config = dict(
    train_examples=26041,
    time_shift_ms=100,
    input='log_mel',
    encoder_norm='layernorm_no_bias',
    encoder_inner_norm=True,
    encoder_shared_expert=False,
    decoder_norm='layernorm',
    decoder_parallel_block=False,
    optimizer='muon',
    adamw_weight_decay_other_params=0.01,
)
Rows from block 3 of the audio encoder of a small audio captioner, named by matrix and row number. Rows with one number within an expert belong to one neuron, the router's apart. Each number is 500 + 40 x the weight over its row's rms, rounded and kept within 0 to 999. All counts start at 0. Numbers have three digits each.
Before each expert's rows are labels from the 100 clips, of 14848, where the router gives the expert most weight on average: "strongest on" is what is common among them. Only what is clearly more common there than usual is listed. The data: synthesised sound scenes: up to three everyday sounds over a background.
# router: router (encoder.blocks.3.mlp.router.weight, 64x256, trained with AdamW), inputs 86-171
# up: expert up (encoder.blocks.3.mlp.up, 64x128x256), inputs 86-171
# down: expert down (encoder.blocks.3.mlp.down, 64x256x128, transposed), outputs 86-171

# expert 40
strongest on: chatter; wind; rumble
router.40:539534481483508552528471521503495512574574514497495594611510501537537525545441493519482470479492525468490532454524576494469523543577520538499530506500587433446525545479477482442497446441424536468469480449495533477491489484428517447524532422512533471439448465
up.0:533478450466484461552574510512490484459492526483413517555520452506567530419492433470491450504505508505519570511577496503491512462476548486449428528488543550515492568523459613494476560506499550431490522496553467532467482530556573466532518486465525499488530582
down.0:512499594514506542528445493501500555503447597499456511518528476406464591518503475562487462551574383479446510521594534415420517488546551581542559578502522550487478471480465495496496491507488491546468508500514513575533453480500443555479553475545512515521529469
up.1:486437518380498530464457504456472470520569487493501457540516378440550446611582547545485545546450524526535452474553462516524525406500480509453475486424520468457549508476490521564481474453445524465498608526520579513462575485589446505468486499433507493505555455
down.1:477474493488552497533471430527547472560544517518552473530506521504499495473499479534563486491485496532531508459354477495461467513542546531511496487531545482490502504497499505476549458530569496464495455495518505537512493555512526503498592574400488479468483504
up.2:480523518470476460526488544479559543483474587428557495502499465530459496450474513469510484451556508495489506479483457567520512455447565546429475537504477516465500476480459522551500522502503482571467428477418573538480472497594517493373578559467519470482503458
down.2:566496503391512517500481496523457491489513572496509481537535551453516474530555497484468524482506514511513543554472529546543568507518562437577464460480490462500564466498490491523497508478508526492494519601477478615495501567489520453451414496468498482475486535
up.3:482513498484424452489455514494522450495524527476501501555486486519540477533524460470564497593456536590484497507567525418518493469490475475526476463506463501504521527484521515534481522488475472529472466555478442465438555504508471490560539448459520571478569448
down.3:461498507494448485504535429559487486506476514491561531498476541469501503463506456526588514477502516528440529511595513507460552478507537516485425489532542463543525484503496494486462546455499506568464533499500379525483421531496516575466495455505482499428502447
up.4:522473443482524491460503499508498483514448515475522473480465449452488483469447506548501504472501525491541501503461513510451501545522536522545501512557481503437499469463580445540474532504529537545544524491407565581515502571563467545481497492521540507481499530
down.4:462537543487591439512553521473443495486459411578513494533482422493491513445454440441538532514459551507503480554441477522462511511493482439497512465535501522523512474501495500522479567499422489501521529543490447538515489502498468534502441428523493468462466472
up.5:544472536460547476473517484491496511527504512546538512493446532519509432497465466511438488561445481482455458492547526519543416539561537482531456430489444474503462482492489566470480457545431451479552511529509544502460496494534452490476452473514557465479507502
down.5:416487502499497516562481526487510492499468483470456522516501546493491475505500574541540527539531540524536477461417473523457541541471527605481524508517483471480515518483517480515487516568539507495529538503443513545504533519477475475471448409496482463535506533
up.6:528504531519522488501466433478511496509518493482609578467502482503495493461498447594521525572473467494496470497482527524496504493495490459491550573480468540516493535483483573556500591563503507485522473485469450502446504530520478552523508459440529476537491570
down.6:597411485571462502482511489577493493468588543472465482597486464463416518557508519513483514461511507472416566514598527504455484534531479514437476490462506555480471494485469493480423512499499500509515480471478495476452472435483454567532543471464471464492594524
up.7:429566426510485460529517492515569543492474528534426487514495562509516517593536534487495478437445445557480510458471589482534493514504555526441480426529563506518503506441501528492502516527530530495527456476488484442530478436517439471442491557517519574533461518
down.7:478549467496500516491464473500493490438494495550450526571545547470516537547529532474454480466450534505467464451489485512549585444512563496517513463507461491485491514505514532471512472586528499521554532481588547532498463473506527514491555478524531526510541501
up.8:502498501515467478452451557524564475527547504485449530560469551501458535506564461499520540517528510550534494504470559492415478492543548494514506469556484558447563527477496493482514433489488483511527459426512487476482497459431493524496518463510514502510468475
down.8:415564493488492455457480456591537515474499555523488487450433552507512474465557530551494519509464507544453499519534502508502463503498485551520458474430477516475442493480492487522496515586511503459487529509462491455488486470542480489486465514493469429501526571
up.9:492540522534401561475445526515530431433512463520467452521526533489462486493448522517408491510454496556449540553491494519507557400479476509436506464521559505465521495443521504449531495465513463525507535471481467490422536517481525526507509526523573513551487463
down.9:479453493465510459492508482497485484473456419464455447508469521488482467476564481470474551502527561518564548523467472568581479555470482570493495431484515530562488508516481524512486442611506482432494507444491442412484515350481432519568489520518580460454527531
up.10:563511534444542481548503449461551472443521509561511554479507586422553501493526493483531505449438491553449482523506521569432529544502458493442552488521496535500523537462528504451458506508518495534520528528495489525517441501481515515564576492479463485406569461
down.10:514470469432475509473494568580423441563458476512476521514488499487473461536487478559541548481465532540517521559499459519479531512523508583466532526501534445499550521512491507493569471432532475486457506467514541441490500514496531471493460543454499543505467466
up.11:486578444528495509450487481517493524511436509511478532521521566479460486566526473463522502459543506533485485507562475473459528500565489538531486550519498498482484492525452530477491564520416488440537536476540460450514491506523411489514521497500506534476531490
down.11:447508492515510579504530507469607510567493514495491507537488451524549492478468495424531529562534498536517490558412534412485431489482448472493579454490494465521502488519515509475485529486534489483526483512572499560571481535454515541548517497509503526507474517
up.12:541510559491502487484473510476464481561580518482452544459498475506501482459454513457524533552523512402543562508474549545467463501542446434459492474484544433507459480510483506570498533551484570423535481412452424499535467514491516493549370470483558512514439454
down.12:474520521623448475503525500503534502505620452502399488513511462462475468457471505483533543481469389524458569503561554531486492561538471451502547488523527526518504509483503492471492515515505499506452495481419448471516528534514484488553423523526505514469502498
up.13:496495543512434503550445562518517532455521501479434460469507512550493503585483478566581518493545556539567472593440486483493526570559492518553423515483445486488442567527519433550440554551465462484471525485473488543561511491491523477486566540534583513505546495
down.13:493484446480508464500500497507565475536445487472493481527525483484528503451457497467495579463479558412454562477504589462476499475474468533462548516467556479483471487488509505467426511427462524507467406450504540529542491528500505516560479540491534575492556501
up.14:473453491485475542557411513563449591462423473461563536489489418432431531558561528541480459522504470491491478445463490531462489384510512517498539476485555496559547539517574534454508514518547432469465526582577512521486526492469423481488531471602531456521500505
down.14:531524502483541559442471502465481446490503481549525470522460465503527426526504503442541458493504484459560481529515488466529467462515513484523498550522517474480487501464498510448468482513469510494485562530449448513505535467470513498514556519429466466500520472
up.15:488489470527564451463486491443511537496414502458548489433470505500499510474534478543600522487468524558493502523531478413486549522480521447472521496493512532513514506555515482555542467461483515568527479544537555567493509492529447484491494510492485490391473454
down.15:455460531551515473463430570494512518551427505493452509591469533483511518506586516484502548545496494526537507544566434464530500557488506499522487495547522518413440456489503497493507504459486527454539552583504496492512450565474462586545549507460466505459530557
up.16:398443519537464504468504538502548542508546445516462521520475442524478433547477516586531459506481582475501503546482501535449514450509505521478496446555428442498508470499492523531480461482536544545556489518494517544509607503501449509494530431455499499540504550
down.16:544478472525480456468567477565550454485513442502524572500519559537460503517507435501543514561431554455421504505452520551474465566493515534456575480486485532565491494509489528479532557459538504481500544501471478454592545453405514511413542573475498575499434550
up.17:489441503510512490538520521456579596543511474540499539452560486464498524445492449413535582480534485481482525460479565530546460447495470483514547533525508507457482535511537484518509591525500496524497495413522516448506493574495518553595475477485519481509526514
down.17:473510480550521429420475478512505534507501485456425459489456557528488543464560533484485504513466502481559508517499419515478531538503442536478423491489564567545530482500544511528523487500535517498454460474552536440538485538588519553501502540504517496492526519

# expert 33
strongest on: electric buzz
router.33:479465512485528477536519447520528487437446471486485563510457527503572527524421517509486486588512530503569492448517524490454585499552484456477540480456501471385464497447558521488496509531528542475549578495452578557479491463443534568447476501514551511505475524
up.0:488516559511503518530488512491508530504532461486450491466524490537488461520560527522427557528488512501495505512410573569451492557502480499506538504485412478568496473593564563562529464498466507471435516524533529496533471494479492422397446508482525440477537440
down.0:543513517454570478503475522509499516489494459492481529546466448481431425523482447506466515492513507510486556468423509520446517464482451486523521406532442475454492537479519524538558408456501486487474503450451444413626517458548478513485509449427515504528530529
up.1:483486491442552513582487465506483519472507448537581482464520497438468460466465482441540491502504489469504425470444509471510534538467418509558488505518494484489458481532510457480501553452533424356540462531445504543484503440549571530440470485482479518528506555
down.1:569451514514540492517538444448453489461450503481537534466437523509474537533506454537463522540518421499481467556514498486530496476489547474428535522522453500493468495499511527540501455470492486501497527599502599514471487628537443470504553513524483526482452531
up.2:516459499549530557500516486428474441389448528466484565505569556532551542560611495460501465496504479510434525480407491576531476517514501563508463528545448519475524503498426425456453503551549525518537522516557536514417533476545464500493516403485548457484502448
down.2:576514479533467477403528469542536516580518507494473477492458513486526514487447498481522474516516513386507487460480474459518414467522469440506520395458489477534525501507542497549464442553513486507494482511485489530497505520452454466466495629534472456480618519
up.3:526474478530436495468451491516510481484459524477494490500477583505492468547521588525480476498524474482433514481497448494570429537449542560441512479478544571528472529476454529493454422488462520479493510485519489478551453585551438500425448429553489435496498484
down.3:475531462509494575480512511537554473445511503488414449580455511426520519442476512482525495475520502443520513450391490524514498537514404475532424529448572509492503522523489499418508481493507487516494436541506468519486441556566570492460504546436544511513472551
up.4:501498522409462480546559490469486511487487484555483468415486457556496553529430428483516528539531492467481485518467441505477569479492503488473451485467472467522537577496552513502509521538552495560480517484536502458495539434522463532485547515520506470478499500
down.4:557508559447461476534472552542468482512443565539511522478521540531485493537495475448482527463521537516448556420613490524551434442473495521538464485527500516461542506515506502509462540499533486519437512476492528476549472531460380462403448434439464526553508486
up.5:475462501534513455528570431511514541487567502494550461532494480497487511505473428545572510443538541486458445509505516483504454468438517483513444444508566548480458551539500470470465507455502491489463508431468554558510464534452514474564496521509466510459510489
down.5:497494559481480459504490439581562505520507524556503518434551482549524447548490542486534461472504556460556498499443477452455442561443485460502552529513466437467581535506501486549470455513526503562523556418493434424497556458537424477493522462541532504475457545
up.6:538536491489533494549460526504488495479577492476499480485450534482499499458574458525545459571460476508543516486522522530457472485470561477573503457466453502457487453490427530480465453508514567554521475457547433572491507521473502622479494493505497469522493459
down.6:439496483511517468415498543545523485490469502496445488473586504525493458490504458453580533497512581460491517498505499559574605478479440472483456495517504480509480522527520506510556512486466511455511475486480465490486563552516445467465488515522518497466506530
up.7:490526504499496499492527443447449477515514569489431490428464569519459513511552459466562532526506582491467526544408501458489522439487486556456501562514519530460540441489457446495471423512443468548472503527551492470487500456552540581501492487495485538511523495
down.7:492582507631491506496568484499524509502557563530455493422468488457510529475439585542538510570488552484478521499573508538541475520472485498504506511535477486549464495490467511489544439514481496519511535425536455550529485544415501498541519484515522487468512515
up.8:482464527534461452516480566557510561527525527511494547503519441503513527497490397544545482499542526492542490541448540546526451480515514500550458470521516477492521462423587508523512495467473503487488447483509439432472482529494490533450501472501499490433467502
down.8:478519546471454439492516440530519483500543455501509520421404498495521554605475479499517543542464533477540495515531423489489486495527467496517615511446508498537520533497492485499560542564447477497544539478482434451549494499469415402476476514510477480476434524
up.9:523496451465461481523502519568558459448529522481442491537555524557510508507426509541473494499489454463524473468489446494479478492514481538477487383455449434438504527553553531489509470488474459495501521397510552506566526509516567503527492487530493559557486557
down.9:515515507421519462413471488607514553562493588521469558475518467521506535458493506488448465477514485551480429480524482422465531447510527518501475544495506480534488497476487498508567458507520485527517492439559566545426507561522469516502541443466478484491539436
up.10:438473519484502536532499415455462464474455570539472473500538501514461507490494479504474470530491512478423472545500460497443525505545449450485456507509526585453515483516457450521579487574503509437531461462489511495420481466539564476511436455520507600511511518
down.10:477477461427483478487551503514487508425438434482465572532481528552523469543434494522510500450499531542596463503476462415472476510515538599476448432520531547545498437471495489485475569457483481542482497528493574486508531511500494502522484455429516484508534530
up.11:471462496531486485473508513501536532486498481442517519534520486452482524555534442514464470586493442441481462458504454506524521513507464518518510593513484487474488459543467530513490443482512482490454565521552479528468472541471493566525553516471560460483471532
down.11:491493448417481545569543456500542473533542493548471504598487471501519530465534460521507483616396570505504539489424518519388518553503497540539449465486537426553514505499523512502545447509521491504467526505481515495454483466478527507443471453472477479463450518
up.12:464539519522481540579547463471484576569413442468424513489501590560524523516521510560486422539487473501518525457498510467472470577539458627500426440510512520462527417507454451595487504434546556528549498415526538543514517503481398491459511496538461459523494508
down.12:574506504481445518489534507512507504484506489457556461530546472548438400511493431546476505567463516520545495498481482542513509507522468573510439562552609463497561499487490484511481456464546535473476461513501548536448521380481482477413540481508495504531486569
up.13:498493555466434450530466533487478484498480513509481468450515553460526453510652564485428515492499580500468499493478527461550563500492518530530489527444526559510498445480513506513424529499530487496469522475541586498475478483470472482519537508455520504467565470
down.13:580435451532544526532459512538511519450513461480521529458516558536445446497496494420494507554531571513529512480504513501582483490477512436481534543490495558520506509512490510469507520491510491487491476478377462415496532489537467567447530539464433437475533450
up.14:482546430492526478511523522546495503588479526468483509512526465527451562483482546526483528517484480469469526513469474467444440454547540464502379465519501573403477503498525504470491536493452509494480502549505548478515469557470523525473527534477553513456482469
down.14:447463555510509523541463509493596499487462536498589488463518463545532485440540477495416490535498426466499486518496566603407469566477495521515518476474466515493473516509463509507472507459488504505472551423411459484503520508497502540512537500497500511510546530
up.15:472467521499521476483486483500448528438531525533502490485437468414524475564395512468526486448526518519494523522520496540463451510460528449518530479430481498527566527481573440510544515487526490464441591508506520546514526460504498483564453463433456605458554556
down.15:547565545477470431482521507572493560526485492461502517442513521499464514420505535511484549454491482552480515451507497466396505475494468554517438456525472498476440477527474527536437535476530533514457528451424519528462498473523547481478512402470537477499507508
up.16:534465438517471510485531430512528441568531451446492459507532461546552521530478561590559488507528482493505561454486452468437485391511483517475535530598487538523517531476523485474539486512483473472551498510561537506540488463493479472489491457514477482506552492
down.16:508564523499506550513453489499482486551526476510542508433487487535496531498472461593500512523485513515476478521556498461479440465496447408509551454475489531523427516503512501466543522543512503490455447545541550520491496521450545489509472554445537562529466504
up.17:530501502384536521523516611492509509529438577523505473535527443544527486489549497560524544468509463497466535539472484518488478558523433501496556555469508478501477482553537507571463568481597520461514518544483453530413380440464555488457554477549485483518463521
down.17:515410555486554391541450519510534538475514541531466536484450483562477482516509521529534553476495515563508451499528473422454436501551427541518540537483495447482481535500537514508448541517533514478488469478428497502482500498446515553482439493446495461522484498

# expert 19
strongest on: reverberation; text has "reverberant"; car horn; first sound: car horn
router.19:530394477531495521571495528536492564529554514450509514504531492523551546466498560559534545510541560449523485471501492438506542462571503525581545509504503463466489501547563517535464543547533537506503465419487550543491449487577505507462492509464518434425452508
up.0:420510445496542447525531457548463520546434556493491527524559480507467449495463450480436509529494504493540429471544462514434507505510506484388554450502527537510456499540480527620511498519516529490506527477539497463484474506484540435555476471509427529553469428
down.0:465482526525510458558520516536472598475499453508579479550476504506468510403471487545526461445571469557510499503492517581546495467538426573504459500557583518509521469484490503487473555458549502400519469539552466436466512483503460488518532448383455557546481514
up.1:548515501561511513470500479517452482509522483398544505477509459497470551474501534522477508567478427463441443492492481409551537505436469546416504507440451481515492467541442495478533494514433487492535558450503483540496473523507437501478495459458527492512459477
down.1:481533492535502471505434452472506484466521421560473540491479482486498539444478465446486510492508477522500553471520468457566480490496442453529519477527471508572505488547465508538491459510545505511494506471546503530517479533464476507549508499515536488519491503
up.2:494450536463458428553506477461408474460495472553445510545505510519480477488476508480465487518550520494528548501490484455571494567482486476525511558548573391503463508454511554517460546471456532532485481490491420481410487524504512531535498479484487470503559457
down.2:466528514493535427471532460576480598533418462457461519544517612506524536438559533523455416456497528518554556489540482432485494482485536489468463525515475489484494514520453496492466485527488534540504509534568494584481423550517485475430466530533501486525553500
up.3:561470516491548473531554492448447563529489552498490463521444530575551473545472455465535523462540429503488488492601442559486477549453518528418436470483508488461451433519454487548471508482531454495476521500588529472592571537468451473487464476492426528480480421
down.3:553439458465517493485511417511600530492490504515540473476582519512470469587592499480536471567568562510545508449539529457521530481501543565479449471581468486479546479478494477486509457524483501456525472528461559480501401519399470469517465527519455489510479507
up.4:523483549453492518503486498384497542481555524593426560496470534496528480455470446510551503501497486574554503601469507472503434443489496477552501503483412493556536543504494500509431488517588509471466475490465540482463492495465518425559536532425508559556428487
down.4:495516504569519515566490465538521514482524565557503485456481554597553463464529473536498464479506471510488592491434517472507503507534430534524468463499474506546555504505518515485413474503501528487442455402476521513452512414518533414526463429516467475443441458
up.5:539564524470480472463513561485411528465564449520502482523443517498472527477583502486534468459469498481473536410502443601473451503551549441544561481533544481546539481439507519515483546457537506528479463451503552458516518447371487422554585569442510500493469521
down.5:464464494523475492473469544499506474506464530499530475507512522522464452467518546499492568559491612458468564465454421522522516463525478579496485448443506467478469452494513510537529429482453520512441475544479487534481538513570427557551485626488487497510409475
up.6:487574468489480484521491487549447516419559498517498502442531505488532569510512475428526507556465470551538465576551506506529489538416542476548472440489512476470487527475553448504533500534486499570466450504508463432448509555492623536451516484451535498560482508
down.6:516503535520475541475511516444426453472453487474594466546488459531488498423559554498507544474465518492474522521577483511486501464515559534524445548463484527440523500529484460530452509522467492440547517412575465438535448422465450547478552435490526449506449536
up.7:482453524428432506494529494494531447569438570504531505456513476491486467452504427533403505467494583448515506494613444458547432414520508482450473558445558534574534481512444514521476470469460528532489469516520481530516564469527513516525545539480575455496515465
down.7:532479541516459544438517431517489598458570512501591511493471412493508467460502476495461500494478500506485496478467492419512498519505518531508443489476502484492502491497502485533485401457519506545479490502440501497465501566490605430478476460448479514517488576
up.8:509607507558531500516447616459539478543495514532512478476515569543492542493523494391502467475487399549501485417499508506460488516515454484420463494488501485564447460501541464486515542535556494537482543488512481458538501507529510474522542587475492554481475514
down.8:552494514492516515511507541539540511483542541486516485576554477533515552494462516488493506501531388518514557426488552508559513538543487582497489461543564523436506492510504534507526563555490530462473455520538497551460476554435456509475524568504499556478463510
up.9:527557480487506429515443529518466549420519445439592540530466427441466532481440519491443476471484453508489561500445542500507484503497467487492481536463491515541428481470491505497506505542392489444603470515525509522648512550488519506495469456487505450509491488
down.9:458437499518538515475492525515458543488491513455571531505495484474521554464546580541460528501485541496478514435449502482535493535521512510550482581508522529518522509493483494484519494520463494482468444504541592456476515450539482538557507460486505446456571404
up.10:517530516551483562451468468454411465469524458503534548545489494567393544541456477524486498445475448489443534536499530492561522501525488504507520501489526531524485479494501529551489514463446498542532530529482537502484548466544490530447483502469570477583504489
down.10:480505524492526435600469584492479413597523534559499454446446485516551489534525475519512485485568553482498464530434478498446508440569472461511502556545476507515458510487528495548495552535514516559435531521523491541444512519489458525557476543526446530466494528
up.11:454499460595504575446479470490526444470491488513446536432488473545488483481503446506448463537488430481463526512517482437441516536558540485519526470569448403462524503499492541457493446448520526507455515469521495518478423519488469533494512504509547511508443493
down.11:565477498444533537523439428442512504509452487504575533373451574456489545427530507489518495493441573468558508524493557496472495551487482509532575515494472429536525508490492499510495483535509501493528465563532459513525486536514515467456515538596526522496441456
up.12:455499492422542503492504525512453534501443542478510444437518464532556523479545500526500492498606555533474510517466507530489482482493565486477512486490495469404430519472574560554487506471512469562447499544512455482470548479592468526504566510465505528484498424
down.12:483477509516489508476525504531544525495519466474554560461519514545523530485508528528534488428524534548485521576558519468498529523533503558509540520527496453494497508495516496526544450581488495465532512542567581530499426508480534522495422516488507491497494541
up.13:452532523535564540521471422506552535512548549527432557495476618454512438487505457556474443500558524452504509504503501459515538503573530506509521472516500488506526514517479544427481494479438433533493485507515484438442447546506485499409536563482474507443513510
down.13:513533489558440547467443427501482487485468529489514467544452401582506489534528492432539524552436516451510470473602456509440488612495466424488484491501482499515523519529517455475515470550485512460486453512542553534458504448528500525460431526451495505548451374
up.14:506456463479422549447464562490461478441478484422587546472485524493458447510521532463506450503413449446512527500518481508583446513482475541593471477534442464486471499500454518478425519574363506457517504414451470514558402486488541535510486533504496511527463520
down.14:506508538484513584516506522520614501490453460525439517573465431484464494459461551555492497509453512463552461515460440603585542585477559492483508572552499479457490509511536503519451533484536498509502493535539446487547504505488498396448415441506468467483450499
up.15:563524465514514509481539479511457502589538576549455477485500478486443463478553438544496446508550567533470531476567503481512477488488502532529499529480495547447491511398510514503517533483477565483509460490588515482387458556466492514617543594522583555495483479
down.15:532528511458405476436503582474457541531564545544481461470430558551497511525522536538594509541513530447529485419570422554512494470535446531489435440477524470487453511476483544544537535480516518497545470488514487473443462449473468560442522526489506501494484496
up.16:454435525436443543485492457573516492507442493492521467518546508553448437497491540526456499451487518481540490594507489452508574512591470507470488421455563514450542506457539541506578510535428548533628557543540507495420479512454500465475520507491540519448492508
down.16:498434521546542567483507523548499491585490469485490503515493526552558507492552476487512477499518473534474452537526506388520472435527466557524483494458507445510472536499506477510504520484526518529501526490600511485460542531473496452483509500559510509518557593
up.17:440479444526527468450424493484555484556461445509456464562496549575467527539548528417471543511510519525480530473514522478493552379494531437479458540516502521515554476499447442559556450494466473538502546545487507493516503604491415559408486534485569533561494453
down.17:593555566397488504495508489467478481510480491502464558486524532579453472464517463464488511498473539602569487488519491517477425563498400453477547442500468586467511470493497499480481525568495529554512499551555461528491511542478504459509489508474514530540498578

# expert 42
strongest on: applause
router.42:588536441433528461460536551495549551501439481465484459525505544515561563537492498522506553460505423553460566486441450485551471436524565488489483514528481498503534521459410458468482493471526492526542540533525504510502480454507570512503512580498476438514487423
up.0:480475529526408518462556499559492468544518494453514504547535530452502443464547444522509449581526528548522530615485531540545467443479555469538486526491422561508433515527534475555470505531494516477537475476524518512520562508483465396487590624512502502435486510
down.0:481504533470541506545490476431501471530449477511514529504497515537519469572489479544497467529449480465517509554405536503547559558483493470479528457494438487498468508465514482501466515463514491504512435511472516496465550584409536434493516489559446478515430487
up.1:496544493463526543412529506509480476534545524491497527532527562502442483509539533501546443488547462449457472455516530460535478519476459512496477525523565480399572428502469535472554553515451456530511520462435500514489490458464456497437515466451469502499498526
down.1:496426561482509486460513472509459501507496491551571421516529543465500471520519457444524569506483518550452603500555517538565478434463449521492441467487502483554558445473454484520473562595515476549533488474579487433406566427526476508429536583477567500492463433
up.2:448565471477494482447518459480496548467466454465499492555569452510467389594557529541451560496452510560477521535558496548525507566508492476462433495533524468565565458495460498418507575491460529490529515442570437555544500486463535504522475460501489520501438465
down.2:489501526523520474445510490499507480539515505482465482471470498511507536458531488570546560453440479573479518510490498439568575488472526459547541459512552465465483517484488534497502506455466544514496471536487442500541539554545509502478466375478488493496448511
up.3:466481498513485457590506504547481506567530534465526485486571522520472498557546536548518485512554485509529562544487498472440543385482527445526444554536460504476460490464455445456414518570496560574564449427523530484477466564465526482549453498528499531473526572
down.3:482526480463511488517577550523429525518418546545451482492479519461478506486402469507530464563493572529556474496491477524557571483485456476504530455473452455513543528464516515492438451478501489418523534529490562488548504527486471502496448524534520462532442482
up.4:551534502441568466479500532524477498516448427515524475546459475510517471488502568461557417431506543522529457541539521458524471540500545539472433505543462504473466547494486528497442501513481474466447362470508464472463489477518483468551502545458502470460491503
down.4:597487533614421452458457542499535493457425518519453501535517500545513435451520486519508463516444443496535522445518521423514569502486592514530504486485487480507497521468479475485485518439476470583552536566409467445522582490458578536410474454498550489470528502
up.5:459508478440435517464519537493517511464461435527474580517518513532526488524487549490477436495511452482486475521549500532537533633473485503474503496580456527489509490474546486538518557570463578503485439521435421399509511448521474568483458507450514520513538512
down.5:489539499504434575499514478464525522509522479451448533555525588502491426476508523444449499553593400405492496478525507555487546464498515510497463508514543477546536520494546504428481497573468482575531499470441528492449487447550502534447451494562526523504470518
up.6:512593431554492563590506538457467457541545525496503462524441514514492531473504483412435515485546505500569492570485521536509550523535510490566484431472541536476520429468435474547517487493530497450486481529547463468554517450477531471502522410392506492535447477
down.6:531533485454503491484550520475485497499522506481455524539433532554511501466529462524544510479446508544461497511556445480500515552475455469515508475495553527482468503487514491516450442450495530474455504460479578535513574428473636456572494529607542508498441476
up.7:462544524520462451500491550513428490460530499457460490485473546507458493489458544448434540439512509554505472569537493497411511453370524576537522587427532518452539455461482511607533477557501495454440501497556497494501462443548541521495552489529512460513498464
down.7:524496564532532455464458461539522482461544511470542463465547492457527527537616447435503451519514421470483453510501461455395507540554468467530548458431497525529515518534520469526465496457497497517441451530535558552482550433495519512499557428499478564528430473
up.8:535492461558526497464530475476440486495418518505529479550468515442520516485438476437495515471510432537450512568462471510495515518444547532459445466548529499476428496409459495492505468458523480508471490536507500529519549531548447508488487592474446524466515515
down.8:542582481557511475457564521499484461463472528531497445467491527476530378488493594457458408485508491467491524449513528511448471460463501529501421464514520515514532528569535491518551544499445439499538448492475594468514477469514479470551508455504469465512480554
up.9:516486485514526486537502539507529492503489511466483511465478523498489497466572545444551498481483478546488457398546510452419539487527471514530549486459469563488541412456572493504493531505465470474581493527467458537464482456488541505504509451467496456451495578
down.9:523547456511477528537458469493555467493475492462450433549551549477491498507564505493478523550551508609448472460476539528493495523483502540519548517562499483483463484474520491478515523526534474530506492546514592437476439469527528496462569464545539493490474492
up.10:494463443555530480504510518423539511490468603542443484553483492495471439514509483520543500464546528502524443543549567529518503458530547505457451514462519499556553494483502501472495522510565487509527529492488510537501523489569471499513488534501504500513455570
down.10:483515536494456494567511511420543517502494526456532477478490508499496489548501561520428480501524510473450554495529520493603575573469477411445470500545512491539569478489491537437508560512477483483546507518439532454498493526544498461480483552544512453456565527
up.11:572518441512456485504444508461435479481596467532508553507417488521528512497540441571476483508491554518557507494505495511532457587498511529492529545451416530562534509497505485561552474420457510443453464532500543564582523479504535460474483493508541563522474492
down.11:446520465472470491477427538484420483449515444492472497532456478453472391447489471493532505456433529529469538529590425491429546487523412536481504522567490615482522479496499521476527442498473525512495504551479488497435548494484565547563474473516472514547488479
up.12:518538505522509532486443501494525490532501499501483466480547552426522491461510443458503506514462437475513480537486499493585499472449550553514530585542521501521487462411524456531461528597437497469503496481508517533485516536485482523524504519474466570496493486
down.12:499507478443506479530525507455568497446512489505545450481511523488529428403462529452470527416538420485509489445467512507500556492469478536494504492446456520535538527455533511531504477471502521523534569506520549467513536462416499541567576488494526505552605500
up.13:572490513534532510535465491538489567532540507491478589514489504464486508473524521500454501461495458487470498595515509528480528550453500493439475567491478531505447475512588516567469576509452462422517453469470530536411480479518504492476561466546456538538470489
down.13:440522483479541453546480490487442455606506434546464478489570567504529475520597583549504425525556451521503462539506504523523504512468508546537489516505512557523451470478483529465467486543501508511481554528467495466549500435512459378532525541475481477492491461
up.14:457540441510521545448504461488531500472486470533451533469450459561503489540468518475482562529546479447441511516494603581490509555467446517489546460528487525531472468449468509542565507566517495491523501545501553494441494483485433526432568491492478536527485562
down.14:498474497501501562445523562432455546587463555571477482512445519540535536476476515518522484502541402589498426473428499496498448478499455509533462559462545533488463488482467508472555530480482540501579486538546493543529541538475463551466480490523500553508533501
up.15:441498437466422488420418470508591515544568487504455479507507513510501485531489532537527548531552503459445516558494495479510488539509486503480481514531507546525468548524476424480526584536523530467512426417528480531459523445484454516409505600462468513524501529
down.15:521471530504511481484471467506526463578491515495508459503538515511472473446463548469499429416484474543440422535527483507464474558543421529500418479546492461484545513491472514487479496500564462452556496491444493461514490414524472500502544482478569515510543547
up.16:425526476504521514525470411478520529471472530479521512465470547525529530485478569567544499498503559447534504539480518468465517622498398495486501511547568509510447518526365427413573443506518530513474479444454548516515521480523538506460499427458456467487539472
down.16:541502467423538491486517536525578521563555422488431445470460529588535545432542445518439502509543544562519486435488569551459558512495438541506508539495537482525545527478528539517478461490500466503525416469468521518474393452497456491551483495524481493519481469
up.17:510449549547446522434464579456580444481509582497465434539544536515558488589412570554559487493462495533480611503447564489524507507491444492558465534548479488512533518492475467523559444538513536455449533402519475515475557511461538489482447468512480529454486560
down.17:417560430522483517575434496466482461478519540484475497494626500573462520557512485403519497465475483546499490524551508517478355477535472430502390452533543470485538489512506488474552510444567491454534490441500466497510478457540550459562482459543482523499471487